Rows from block 12 of the audio encoder, named by matrix and row number. Each number is 128 + 24 x the weight over the matrix's rms, rounded and kept within 0 to 255. All counts start at 0. Numbers have three digits each.
# f: depthwise 7x7 conv (encoder.blocks.12.mixer.f.weight, 320x1x7x7, trained with AdamW), a 7x7 kernel
f.1:199174138141148147153164166156153157140140181169200156154158125126166144174154129109102106103120111131115134132146115104140134118119133162149125130
f.2:119116130116132150148144120110131162135152148147160167161169149146123123124170156108137137127122151154128099131087120146150117080091090102118103123
f.3:123110121133129142142116120095110110098142111124144094145098132101105086095079060082140123146128121136124102132143144149132157124132146144091134141
f.4:184172170208171158201129153136144164170157107113142125139148124122136143128151129165150128138152133133136147140146152125116129098081117075143109110
f.5:131147120134142142132155123152177153119122137118112167129109100137115127200143129124100103129164186125108138113095160156112097135087120159107125120
f.6:123100138086101124122130155155111110119148157154168086110157130123122147079125138115109085122050107124150102144145077125169151124146152090153132158
f.7:111093124128127138147088099126111125104144173162145130138138138200131173140150129165139131107136095108132150129119131096129152152148135134135138138
f.8:109122112111116123159137148093135126137164126108122104092145138130162181124120156161140161168099125159143130125139130110136110097125154138151139093
f.9:189170151141149118132137144108104138142149122052089111111136142085070100098132143135092077128111123147137145104138110162156114131118111135149143140
f.10:176164167149145147170145131147136125118142112135108133097086159144097095103077086149111082097081100097137125109123113111143124135134110143123150150
f.11:145127136107118134146140137141131118145152135112089077098141175120138105107099125170134149142100090130182164145138117118128155126123146094114139151
f.12:105120101110140131137130161110159135149133138118131122135165143127112106089112114142155140114132104147143157130131132114134141097094080106081124131
f.13:087096099080087085099152116121141136120120132122081134140084095133106089175110111101150130108162122106138167136101168120121125173134124169139143139
f.14:118105112100115107130107159132165167157181107127122142157132161122119143144133161161144166150140150159164118132134134151122138097088099089121091085
f.15:162176182172183164167159135166095148143124140136164122157164122131116122122119126110118080068101144129129111104107080137153154149138172164164168140
f.16:123126100124112123095138128139131148130089122115142112152074114143154119118143067058146113129135133108073141125151118175099104133123118119165084097
f.17:168164150138134152146122104117127111137141065101056089108115150108093102113114131159120127124173134163150124121121113128106133123129086150118130126
f.18:149147158157157122139139153156149140118123160123182121134149150134138153160148164144180169162124134164161145141128145131122139126139126119133138129
f.19:102129112100115098093164173128138137106117178197138146116123105181170140147145121094166168134137136116083160159134125132121113130118143117125119145
f.20:128092133107108086130123127126110114129140103121105106106126117126119076104113119128143154143147158145138123148135139147151148117139137129120156125
f.21:138138113132123091118124127135149128132108118092080108094145099133112071128128117123119088074118142113122134108079112133146136131126116123118110114
f.22:131152118135124114085142120120140116103111145110129096108110102128115102121101095120166153115157116108116151121153142123111102113111080099105103096
f.23:139146121127104145131158158164146131174144159136149139132123123132151163186110151145157152125133105104105152139158124131130131159144142139107096114
f.24:162151159131161150139157165143136149140126155192171177158160135151142163132151117136112131104118120124127102139116127122132120130115105122118132125
f.25:144136149143122105094138120130133119145123118045107137143153124116086062142130137139074060108109136142137085086096144157147114167122131113155158126
f.26:142158139117139142144119114114079147143142085098122088120161151090064097102100118173142148123124090140144140137152138126150145133133128135117136130
f.27:140124107137131106104153152155147155178154134117091114117134143060081072106120111109104104106144144115132136132108136141126140124130130143143139104
f.28:177155163136117132152097092088115082115129108125115129138115123139151156161154149132107122132117128106130086110105120109106145123135141128128132122
f.29:132142137129137126126107132113160110119085135110168131105082103121131118145080068116134102136129117091136126138148143132087105108134149128113075118
f.30:144140153138136138116130123127123136098116121103120114128144146099081120082111111166143178142129137139128202171131148134140123133131144116152150107
f.31:120148150133160147159110117112117100133112136120096095095146143140133123096131142170143155147122122170162143131103127123129147113113127135128121116
f.32:120129171159140163159152126141184168125161135171163164140139126127143135137125122124174152132141134126160144159138158151129128172146154155133156132
f.33:162172165139166133107155168160151166140134175165165159142150165099120121127154118134110122116119126129114169176132150128116165172165196156154137129
f.34:112107105108139119147128139146126142152149150138116130148153167156120166120153122155168154146129107128156117122114127104123145097084088085117097104
f.35:114118112107120099116119115095098093119123127108117106116127116103115090073101092116113106092094084129118141127095089122138106056097079092094076091
f.36:132146126135135127136140117123145115138119125074120101110116095121112124099117131109180156133131128142166134135126119130130119099078119118125110095
f.37:130138117147114135121155137147135123119138139122101112092084084138110090131130103095123127098148142141097124112116131141130115135110114103117086134
f.38:175162156161166137171125129159140155143108095125138126167134146098115121128155148113093127101153170149152127109114165149168117159135124120121132131
f.39:134137124133144120144169157163157117169148114129127115111147107084057080082121121123093114114147131127126122117136120115126128108124119146135160139
f.40:133143137165163185158103109131142161127144139125131137131133128138150188172165171171138166182155160153132117135139148136142121155183132132136139135
f.41:153133155164142147159151159130156164139140143160158181142138155121141142140162156108090109112127133089085108110153142151126121091115143124150124097
f.42:072090078098093105095119109132128135139124108100112141128161164111122130132151156152062094121143117169120057064103147149141125111115091136112138109
f.43:133155150158144139145130174175162144143158124138108129081114133121095113086089083135154161153137119103146140152116116102104117157129119154135100133
f.44:086066098073090075101103121114146118127128135126132182144112138113143153165092095135153104165153097076161134156177136112099145118124176170143109167
f.45:144143154142148153126141122133135140101107135134142179188119153103110088118160112114119104106144176148089144108096115137138122133124117136171112115
f.46:113090127115134121145123115097120116130107143121121106143129122084100080084096110112128117088102113104133119159142155165135103132096120161148139124
f.47:083084099113103121104131111130127107094130099111098118122124125109078071122090120116148104107101100122115171135129103108136124105103133095100116120
f.48:142144170184179171190145105131168142133134116108098086143119084141163139210137162154141147144147145112149149126150140132132128118104103115105133090
f.49:107109085106087106122127127096078100061128096113110101111116126136121136132144146156183172146107132113136149159126089110084130122136108083100103106
f.50:118091086129093090103095101089116091120106127108123121121114096144164137160122135136131140133132117151119130112163121122139127210159178163160139125
f.51:148146152141112129133137140155134123133124133092132117101143102107087091081084096084083079095094130153110113107113110148117129081090110113102113090
f.52:107114082123125112111115120095124110122143104117133131113121133097113106108136119131067082062125106106146105097101129130121152125130125128127129137
f.53:111159118140099119165128171145136091118142138163149146079085139164157170132082111142157189147145091097158138159130128098105136119129114115116131141
f.54:131138153114131128137115141125134113148159106110086112113092132084093119118100144126119116134146155116104143132129128154124146116113129150154157134
f.55:139159127127157148112178176174193158156166139157145154128127142105132100133125151128097134134123167124126114120152144111130113106123115110103112146
f.56:113144122128120147135125113136124111092106102125106125124121150099100087075082096086161147135145128130158121118148134136143139170178149173165159145
f.57:116137097109119103092132131118128127118086179153118139158120101198180126148150107134194164120126156107079184133131146155124087122113089132136110088
f.58:161125110132092079092109089117126100083100137132140145132095153122114135128124105163100107119159109108143143117161137142127108163132175153165153145
f.59:112093093111123116106123125115140147127115155171177162143146139146145140143128119120124126115132124097125140142148127130132133153145177158161133157
f.60:115111097106105074095126149144133134143148111130105107118152110155148127129125121101111112116088128105119132130090131107110125118156138109138118127
f.61:126143142131164124116115159159187140126115137128160156147132129147176160163148150130151143140159123097119129133145163105125128129148128154127129133
f.62:124145091114109141129072102078106115124107094072130123141105120099125127157130099121170155170144140147149173153129135121105142130140114109106095124
f.63:139128131117151117168117108082102105110150097090118123118099150134115151138111114143114117118111084111169104097098131138117175132120154135169164139
f.64:102089101079100113092110117121085130149134122122109111154147126098104117095126147086114127158077147162072124136145092162162085122124130112172153109
f.65:144147126136141126139132124132130139150146154126096123105140143161148116116115124137174148123102145141131182136121121152125176157160153132150148162
f.66:100117109098127132128101094096113117128131097143111089117120129125146128111070130147166177131112120111160181150159099111138145154146158104128135166
f.67:126131120133108153142165149164149109170141157169163149135136158108134152124153142143123095126121121126152120132135143121139134180173184175187134161
f.68:123108132121126139128118140136131123166095123136122126151183069119104118137137169067109132112105161195059137122135121164158084135132123147153147093
f.69:129120156126140156128137135139141131133127154159163139146110117163185174151122132112168176168144141119109138140139143138118093122140101136129129116
f.70:121096099123079103110142148162146142128116128137143160104145096103120139137121138111077118145143070133108135148158130103113135159174155148122146143
f.71:095073118085106098087132126128161152093104148162126153168117104129181178147162126087131158159144158096086131133138140147119088111118111152133114124
f.72:117138124175148134151150161159162170143134137107136170138134144159156166154174161148130115129105125101133151135118134105128118116118108110140123160
f.73:132127166162177149176112150145143144158169140145153162173165144139145170157144138128119167137146155167129136145146138151129120137148143160136167154
f.74:146136145150156147183112140134149122145133134122188124144143134149141186174137143148139158138167156131135138171179122149116151170166150145147129120
f.75:096129109116100108100130110102117095116122123128107164115126144160157127152146148130127101104144119103103167115140148132105114139135134141120132104
f.76:087106094101124132102127122100112106102066118122145131153130088140117135133145091072109133122123112110071109146119139148149088165162138149163133080
f.77:144131166137151163162130135154113095125142129107161124093148150109082119086118134141115110132095096164135130118162078070160172148135150112106136133
f.78:123121110141134140144097095103135146123127093075101149136139130073119102136157111094129147130130143082097119123134172119090094113128109129122085119
f.79:134123094122123100101109128131131102132123140126142170148140118145139192180200137117078126155164153120112160122136151110127093136112153142108112081
f.80:113123101123144119100130131131144143147100144131140112185130096100113110094172096096108109101100195119088106146136121168124104183156152137184144103
f.81:131138112144135161132122114115132137155169111146137124145157167133142182139151188192122116141106117167150108122114111120160162118140132141134150155
f.82:098067059090104099109103115100130116093127150153136146152119111167158154170124116147134150160139134106122127125159134124123127113103097102098097110
f.83:134146158146173163157145141103122125148127140137111130130149122095071063082109118120111108142100124161155095154100119144140121121140145151134171150
f.84:124140153154156168146140127142120140117132139134168124121144130140122095111073147120149141120095105114114134145118090115143124091097086063101090112
f.85:100090095106129132124135121129126148102154168176131091105121154185151163107121129152161151129121112097157164152140108113129146121138122079111149127
f.86:148170186172170168172139141129119137151142143146133117113142114128110114079085099120125115108085104121111106146103114117120127142125141139132155135
f.87:137153162154149148144113135128098097101099152148133113123135134159164147129134120137146165123127118129125142160154120128114150114089083094076095141
f.88:161133141130146137166117114153160136100115110128106167108098115125133172142102082106121164172162118081109145121117144096145139136128122129105144131
f.89:140130111133114114109130130138145137115130089089089123119078101124153142154178121149109107147144159116105083085110125136086095114106157141139128135
f.90:149160172157133117134125122106127151123139086091085134146154126079095097115152157134070075119130151149124104113103145143124116089116098116126111145
f.91:166141162155140124148110164156191169150162154153147168164125122120105130139113100110146138131153161140145122122103143144122128102107066110079082085
f.92:168149168185161159168154134151134166168167150107122130120147148140137123113107136138120088118084082129126094120115110130120131158166170139142142175
f.93:152101130112120145106121111130109117105133105128112152127101094151184180165147134109101133152145138116116107159140167142106129147166155114103122141
f.94:086087084109069068087127147126125113102131146156159143133114130191180162165138127110151155136150138113093123143148139155097106113101133118147111112
f.95:164159135172156148153120122121143118116120120091114156136123098104138139173162137113098080093136152102126064079091157108117124090101115125121130130
f.96:123141136135109133153131116134144131148178100097134136096119178091097127139097120201089108121124095148181103120134128106151181152152156133136116186
f.97:128129122124095152098130115130112118133116117138121116118115125063089103098076060103124124143110122115133137168151147131146137149163176168164156134
f.98:169183141144144119136158176146162183127139087127126111161123126139160145148133159169168181140152129150111141142134124130153115163164130116126112128
f.99:109105106111091120118151144152153130128130165174167183133153140116131148154130128124115165124138134135120145150171154155144122135128127152142132114
f.100:183134135125126145150127114126162125143124084144141139175130112115138158170167161142156182200176159141131116139146167142115087113126111138146108099
f.101:132105132101119117103158152147138151160147166150122149124123154149141145122113122102175132154134129124124159159133144164119159147133123133104113096
f.102:089109101112105098094107115104122129119116081116099158142107121078088094120119105122111084070126155116114149105090119155122133157147143130194126124
f.103:129129119114123095120114128090113131128134128120098098124127126160095077071091106112134151116121114088140121140131123137111137085140115151130102154
f.104:120114121133117131153114117120164131130105122117125165131124104128112144186121129084140093164169118128094112121153162129115095129132151138157124113
f.105:170149166126145135127168175168159157124137131127126134120135095143131127093114146082100070132130123163107093107089138132156130117140110106126164153
f.106:118127115143138151156123114089117131129128105106119117136140146096092098121122134153137081084091099096151153122098100113138155133133152132165127144
f.107:119126106129095110128128151134135139128121126118129110111123101142124159174132165142138138144150132114137115129120105118095123082072095075087078113
f.108:148137152171145141116131131107112129117143150105102092092115119126087083084098119122139134098114134116171104119064122126105167125092131124139128120
f.109:103110100104088101079073093094122108093120082094126145136099114101112124135144115117123121130154124125156090088114145120107122160135143140119147145
f.110:116124117135157141134125132151163160154134130155190170133155149135132120133099123115130098118094085102161132100149139120114169146137141142148158174
f.111:128134093101137137143134152113100088123111165171151114109111094177179146095125111103152154142095124089123122143129135138137129121133109109116101102
f.112:073067103100098132076068093112106095113121124153100113114134106127139098143123121105143155105134145100141120153080122102100124087101129130117081127
f.113:115105136111123132133129132158123135142181115140088111114134125112142138144144148167117139103094133104120139146128155134154163104064069082117106075
f.114:092100083127112106153074108094124117120112115125135129115117137155140107135106122169116126110099114114192132145150131117141157161155158150129173166
f.115:138157151132166142149179182159152141142126137154133103119146124145135112084085108114130170106061100092109150153132085111113145120149120106137129118
f.116:154153154141137186156149144172148137150135154142159130142122108137132154122123117109109130119107095094099120101118143136135120120124120149149125115
f.117:108113130091093112123143124130125164137158144118131134154119134074090118106114150121080095100106125135142088107116140153134157134118125153163138135
f.118:147125160145115135161150145158140161147164133152145152134120118129133127096106113114161152154135095142136163140141125082135140118094100091084105111
f.119:111136124130122117135132102122130101089125125101138124110053155124145132178104090149103128117157082074178130102141144114085131122116135137108099164
f.120:117097064072075080092114136133109131114134142150142145145142139117106119094113122125111115089110117130111073125111100108117141133120117109114122149
f.121:124126111132124140111126120148128135125084142127116160136106082117123106133142067066128128121149120098077153124137144133097098126111126156149103115
f.122:129152145152133153146119109123144163157135110096087124137132137107058052120134135107160110087105139164127131089114142151140127092101106115147119100
f.123:122125096112119087108143138141111124085117141092131111118128139064074090078127083104129108114089091159147148120135108142127148126117127120100143127
f.124:155154143147150151140126116124124149133093117110106132141131097119110105139121116102099072108099103121086133136147126134148126134163162154157153118
f.125:119119141133140137118111125140102162121116121137134090154144122121169150100160142113145159155137160126129096151142109144166123105136135123145131095
f.126:151140156146121130127115109143120120138159072085116101122125169067106116102126127177082109124100114160173113114121126120154154081132141121101123120
f.127:123144132156155140119165142143142132126117113125095164140108116134130129167199103110139133153155160115090169114138172168121104126127125160128112097
f.128:142127138126124120135171181168172156160125147161136155173137160121110125163115133122105122107153165175135126123135139167161150142147098129145155149
f.129:123141133117120132133127143132121129134130110114145112107104120055073114072099112114127101145138122154151115139154136134152138123122111123106114131
f.130:167163171176164165164153127124138132118108136133160138153131143131108133128123121139100060122122117151138137110120139150155131105142127124160162167
f.131:138128097150133128117127112088101099117101131126124116101108103131103138107076092115143136122115102107126135128130122105110128098098109094083083106
f.132:117119144127135111124139117110153117124105125146167141108114122164125158175125114130145129179175106131148144138155169137140114101105097133113121090
f.133:194174174181164157160141131154133128160134127137130130113141143161122148117139156118156157151162131154148130113095123121138134095112109135118119117
f.134:158167169176185178170123133139144138101137129119121158151117140101116107109103084108106096116137137097135133118131148131118125131152114132117119145
f.135:185186171165170186167147134130161119111157108131133109102094111131128128154099099111153157179193140096130146153148156132111126107137100144105109121
f.136:086088098095112142130134139136140119121133153133143140125097119101137112135098101106120151133188119120143123147134179101092139131172157160121124147
f.137:127129131108122103117150142164140146150151120145103136163143141099097077095113102146085070074113111134147120139132144130156141137140106140148136141
f.138:149135170131161160144127128150118098137105146133161129113129160158142149145152144140137124158161153116126102130125116106154127107117102133121130143
f.139:150117098105113115116129086085091083108097128112110086121137107137147129134137161154120112130122140133141095115120133119114102097093094099110100106
f.140:185178173159164150151140165126141144109128114129130124106089113146154139127110101158180163146125096092132139189140130126082140154162148149120114116
f.141:119125138138106140130086117105095117113118110085106099113151148096091110075134137117124123120087097176153151113142136114153148122123125122139135141
f.142:156152181176178201161139137159149150150159130143121134122125101157151139138148146122155191166137150168148146161164169134161112163147134136140126136
f.143:130110078097074097097103118098073123106088143146144121152146138116128077095132129102144146096122142162129138138099108157124125130137122097179151125
f.144:085116111124137134116103139133161099121094151148158169134133108168149150150150117122179179177171122129089153129152159129116096099123098112139107119
f.145:140095134125130140134106114107114100124118138145150125107103138183150147123127129109168163138118125102113157161132126120119113153150149128093100127
f.146:147159148163185135148119109100111104089093133100113151130109128123134144167159153150131141154156152152140142135110155129130122110109098101109089077
f.147:114123114110123125152145128152144122151126113139141119110131148098099104096102104107117121135120128123137100111118111140144182115142130130142160121
f.148:168133135096111121101114151118094115144138083115108092127170151073071081081137141160144124113080113170130167132135105115161123141133099104140135130
f.149:108086105063065081079139128115105119118122141117161125126150121132132132114143134131109173194164116159128139141153112123127112112112126130114109139
f.150:146115122094093119122123108114101113105110144145149117127126155125103128092093135130114114094063074135130115142126072103149146156169166127160123130
f.151:160150135145119164141154172187171174172145153134148167154145145110128127112126115120122113113116127102119150151135138124129143127135126103097115124
f.152:140148122138105110093127110121113116100101134115122135103111121125142143122119093110112132083113093090108112110109088088101123109113123132121100122
f.153:149139122125098086130131118146149119128122101127129160138117124121108092166139119119133096129177130105117106116098134137101123128103119144111112125
f.154:069079069106084101148094083103102126124105111125109095140156131107109122127124136110098073103129135129122099109103134125129133129114143118139154143
f.155:142158129162134146164152144172095146123117123168158147134150143115176177146131157157111149171121085121136106152150123075126133163144160130129130127
f.156:156165168161160150162112137120146123167124120083116115139146117111103080134140151098090111101160159131112091134150163180149085113123156179176128080
f.157:136147154180145173154130123124122131143120128134168124146128119134181158145172152131120131119108131132123153128140112120142116102092098109129137118
f.158:127129120150128123130125142139134129148133124113105133097133111164127128139139140125147141135143139156127102080095096123133126145153188153149131142
f.159:129126146133155142151172167142154158149163152137127109126134131109115126132146149127070074078105107145148108101080104139128154124131104112119127125
f.160:094081118069077082078110107081105081106119121127118139121115095130133120163145130139110141124126149132133127121129125123110117104146135119091119120
f.161:085102065077090106112106140092099120106086134108133147148149110173173147148153135120196171151125135079108164167150124137099105135117116142156099131
f.162:132120133128132147140142155117141126120147117117101102139109136119098102109117122139126147109129154140139151127121125144128141128115108118119094101
f.163:116101115089112112127098119106119138114118082087087098102091102138134127149126148115138126144153157117109154163158163165126107141135123144131115142
f.164:150111149133135139144114118118128129128124117117140148171182157149136133147160156108147123139147167151120136104099120110154112148129126121158159142
f.165:152152129149117160133137104124131107143125085084098088094111091070105086102094091120110110129128102141140090114107118140150137097127121104124141129
f.166:101122081105132116094124121142136119108110151121120162098082131117133131146078071105152125143173106073110137144133150109098136125107151135100104120
f.167:099081074105137110096133127158135141146171157132141139123152145113082100114115151158127129109133121170154172156172178148164153137122134145140146115
f.168:105120154121119124137131135136133176171137128090072109110158131117097109098140164138089076071100132149129112091142138133159125148136119156135135149
f.169:150149167149178173172158163155162156156157147130145127128145125126122112142108126127146104146140132138157124102116122120140138089092092102097101116
f.170:156157151155160192182140124123143145156110142134129121155148156126154152139179164119120120141107180117120106098141126176130108140129163185179142153
f.171:082113106127088117113140139180158118131154159148154122103097133146140164138101097122139159172140102104132156180168157102114136143151149142121160146
f.172:105124123125109117091110095102118116116069121139146155154128110154166142159159163128109072096102135097086099093127119125108122110095095153112100118
f.173:139128183168149185142124130142132138141139147123131115121126146097065089084095075109104105112131090136183114119117123144112150136156136114160128162
f.174:161171163126160136146176161132124112089122124135121110137091117156117114110105095095139128134101169091112146136153130143107125150134130105132118132
f.175:120158147155159152160129141135150125142121125149137139138136127152135186194167150118140159164161126145111122131149156135139118143153138148128157115
f.176:168149177135144156123171160148137125164148135149139118108115128152152138122124132140100146135137085115134155138153096109108135117070084097078112142
f.177:110115118106122109131121108129097153122117090088101113109114135101104104118100116113111126151160179116139147151137144137151147100108098086094104110
f.178:119094097119097101140093104087115148126170094124136174117121098137141155147150159129132140101088119101109102083102101109114121083078102094089118115
f.179:110084083097096083111112134107078092101108133129123104097099127123132111077099117107128103092091125098127122133098072115110126129125103101099100089
f.180:077069082114083077115124133122094160118102157140135121138148106153137127112143124102162131129109137141083146139139133146137100112092099106114121122
f.181:088103110110085091121081118135116114101132117126147108104147128143115119106125123152160180168119120112157133170138100098103140121144103092094122159
f.182:097093100104090091081110139122143130140138109116104106126112091075081100080131088083108126106136133148145114111110105116127149093108084085095088116
f.183:088093119123136137158092102112104088145151151164150112114143163137177153124134138176156148130114116127174150142120107106121167053083074077082102132
f.184:110137124117109105121143148135139140089092196186187139122111086172165175154126117107103120125131138126096124123134157156132099113099088120129105120
f.185:091101107102114089137134142140120140111114141146137152113123105165160181161162107119169171152137153100072125163145150138092102141147147142129120141
f.186:101112127108139144105120123125085132134171154113134093125169150113123121105157193142091109122107185198135105080087123155161120128128094120132146132
f.187:175156164172181143186120138123128126154131111113108134112137120146143123118147151117132170150138149151158134093109098110112104120116098097087114114
f.188:135156131129128158117127132101108126126127153169145127147138143193155153154126141156184157147125130113119145118133113124129145095114112103131123101
f.189:124141132138141142113123106116134122126148138117122121127085133172176152137117134111186142132120112105124123132136133132121116112110126119157140156
f.190:120146134105138118125137109188136153131134122161173143153142129149132144129149144138133118154141124114109140136114129143131148140139157134150154145
f.191:100098081130135113091138141134138169146172168128123133159140163139114106109140143157110113102097135130128132128141150139158112155133150143146165135
f.192:126149148150150155162150132134148147114164146145160157135138126151144150148127099116137132169171163136125112099132163112105106106101110121101073102
f.193:106121097105110136126109125117081136119136141147128077101131164172146129096122120150141150121077132121163134149129087105101127178154151109146138148
f.194:079099107103090104090144139129147117130137125119132144131130137105128086143121136139100119137137150140106157187167157176151133103113081125143120162
f.195:113116126108115124116118129115107107158133159184153153143129139165185171160132139092159167147118119130103126143122135157126124151171133146146149136
f.196:111135124122136182144145135144127117152115138169155114148164125172153179122125183120153135133114084181123131104118109101132128120134150126126139131
f.197:086073077093094097099129153126136124114121118121138115126122132115090101122084103099127131117125092122141100118153128126136143106133144117114128106
f.198:120141129125113117120132102141064116115143130138097093091130165133154119106095142174149142153104089150185106157126105107136174122118110121105167153
f.199:137141117137154148133139123143157162140116138142135170148127115130126150193168141121140126130177148131111135121142170146109120149154162167142115123
f.200:124114123108116111089110110132130116117084096124119133125122119122117127119111071078126136109151149103091141112132148148123113172172148187179142153
f.201:117131114120132122137126101129131144101121120136118177139103089136148170175175108102116128127167157098091127128150180137116099084110121155146096108
f.202:097087101087089094119108149091108122086108151090141137155141106148159163178166172158111124145117151127113119114098121143128127140106108134117164127
f.203:086115134111118145142140176140105136116125158184172108127093128146193141123118102113169195158118105079145157183159114120111119141135119116108096109
f.204:108106125098111104134120103130106119109121138149142140126144093168178168156165172160156167134127164125148101119137123114133141106112111105124111125
f.205:115137143176141155164125129122137123140109114096110115130114070123105096119114127092130147118144159140128130120122145147124125089086064088081104100
f.206:133126136115137147114143132123124156143087132139101093167124073169160111107178143089154156094098146133085150140110105143143080135154129130156139119
f.207:102080097080077090095117102126114121102130108116115123141130130079090126114100136105119131142130151133143150150152132137120131149142127158126138142
f.208:160160151124104115122127149151145111116129100111098111116122113123125133147121142142112145157157167127122150163167154165131123138129153161131159145
f.209:160124131118161131137140134121128144126134114123124136180152112078115113160195158113097138122133183128114123143098125137135119133114101108128142106
f.210:161148149134146146133123143152132129126132122168145134116148108091122119094097108103116134191130138163092133166173143121132110123133144130117136119
f.211:136123127150124117114112123140139128152140101097106108121140106087109069123142131145087064063108121130142140133109131138171154150125115128109114133
f.212:084098096077068087106095111118113119129118137136127110133148137137120114115150142115093090130100131158122083087084108132118130124115086106127119129
f.213:116117087119105118094129125139150118136131124140120101106109127165209142111133103116187196164118102120092158153147127111125109124125094088103104093
f.214:115134124143145129148151142125155155133164157153133162146148134108119148123121137149110110099116125118146118126092092139130164091089086082090097134
f.215:120174157138135143158133137187174178145143127143140159132134133117129158161157144145145131158147162145126155135169146149148133187171141152163169134
f.216:157164183185154167203162108141141125129142110118122108107073157093146136088098074105145128130092116100129131136126126097083132148147173112109106143
f.217:135164173140134125103141133137139113145118138138149133125116126112096102122096099121111079111116141104137158130132141132126130154153161162153112125
f.218:133113124141133129147129131134123152128137122124126123147171171080079087079088123168152126118131133124138160150156134146121127102093095099107089112
f.219:144135166168171146150130129150131141128143157149145151123120131156167170154125110116140186151134156140141123128167135153125131143131137141127127110
f.220:132142137159129130141141117104120103124118092088100105117155134090088078098123096153107089104118111134158096098107125128152164120137116114126121162
f.221:165166136129136113103134160146140114122141156144148159141130128075084112114086117083084120121117128148145100116134126118141150144119158141135149132
f.222:190162167191160134162141146152127155180147148139145139149129147138141148151162129150130107108129148076116133158132128145140108160148129167116129098
f.223:142157175170189149159121138128138089095114152131116148146099119108128139152175115117105115106140146117120139123104119145137137122165146152129130139
f.224:099107101093098071101119141097123123120077162117130134119105082153130110128101102068155125110107099094099146131111130123109101118100127103117112119
f.225:126150140117086092073120137132139117112124121130164163129142148147161195147181150142146155113117139111100114152115110120117102199171139151151128118
f.226:121111111129143123134140120105098114131116111086086118117122126099086097097146141142128063086097134156107133094083114103126145099099093103130124149
f.227:117078142110088108114117125112123088122127159178183136137128142136173145170142136127121155125150102103094117152141129110077099173177164159150155109
f.228:135110133099107127101100114118106114095109119130134118112107108104126120113129135120104109106096142133136113156121116140145136178171171165181199179
f.229:137136146138125113102149128129118151107112164145129126137121065139154163168169168106098118120145177149093130119138152159131110172159135126162131092
f.230:131135122117103132132101067111130104097123111112113136113110131114129136112108108128123112112102117089136087111100093094122143101081114114097111138
f.231:142127133104118136152111120121111127125140089113114133131161149101098100131160167130106090106108130147125103112142169145137123118147142159159145134
f.232:148163180168185169186145133118114136126135110105122123088118126127133118108104090125186150120139092117150190182146123111128137160156159151132152149
f.233:101103065086117090077119107129121093106120151095098124114136133076077074086102111118132117119115141139127162118138152144141136121086103108112093116
f.234:115086136125119110138080117094129118103150105098088113098100138123112132107100113143116079075085103127168127094112122101151145160156180121157179152
f.235:138119133136168147152134145104105125148141150167115113130137092152147096066114131113171165128103099119107184151118103109140096161111092113132117107
f.236:100089114091105117104114086123114105117132084088076111102135127162113104143154117123147122121135148121164119089128113128113114156112129110137114112
f.237:162156155126122142106104128106102125114114110132095106146149149111127095068115118153067074083092103133118109108110128156161162108115122116154134131
f.238:170163171165159164155156182170162130181138163175149103121138091109139127110129135122137109091106143139136115123104125150140145097095096110092098099
f.239:085120090117109113088089104108101111109132114141094127107101138122099134088087110095149163152167153162144130118140147123135135118144156144144125129
f.240:132114105111108115121119100125103116140123158114121145164124133125124112158172123105129099081118106102105130128122141134115140159140170144169153146
f.241:104099100105122112114101117090117107093103100098093114102112126094101137116136142143137158142134146129116103115144132125152106112138105133128108127
f.242:158121178154191173172128140166123135119126117138165128129106123161178192165167187151119142143129146122112137126136128168091113166150164137135129093
f.243:143137140151152148162132128156138134132136156112112123134111133091109096092103089149113122102111070104158135140152120127116165157159138120110129153
f.244:160119129122135167133136128107132125159136092099133104165159129086118129145150158126125125135119153145141091083114121142167124108105123163152151124
f.245:132147144159172166174140122129142131121156094087112138117165126122149139155163166175090111124138136154138110124128132135130134161138151144144134122
f.246:086092089077083094093115144120125143132115152123166167124151125101099133103093111089142138148147115115108140139124133139111126107136115143098111123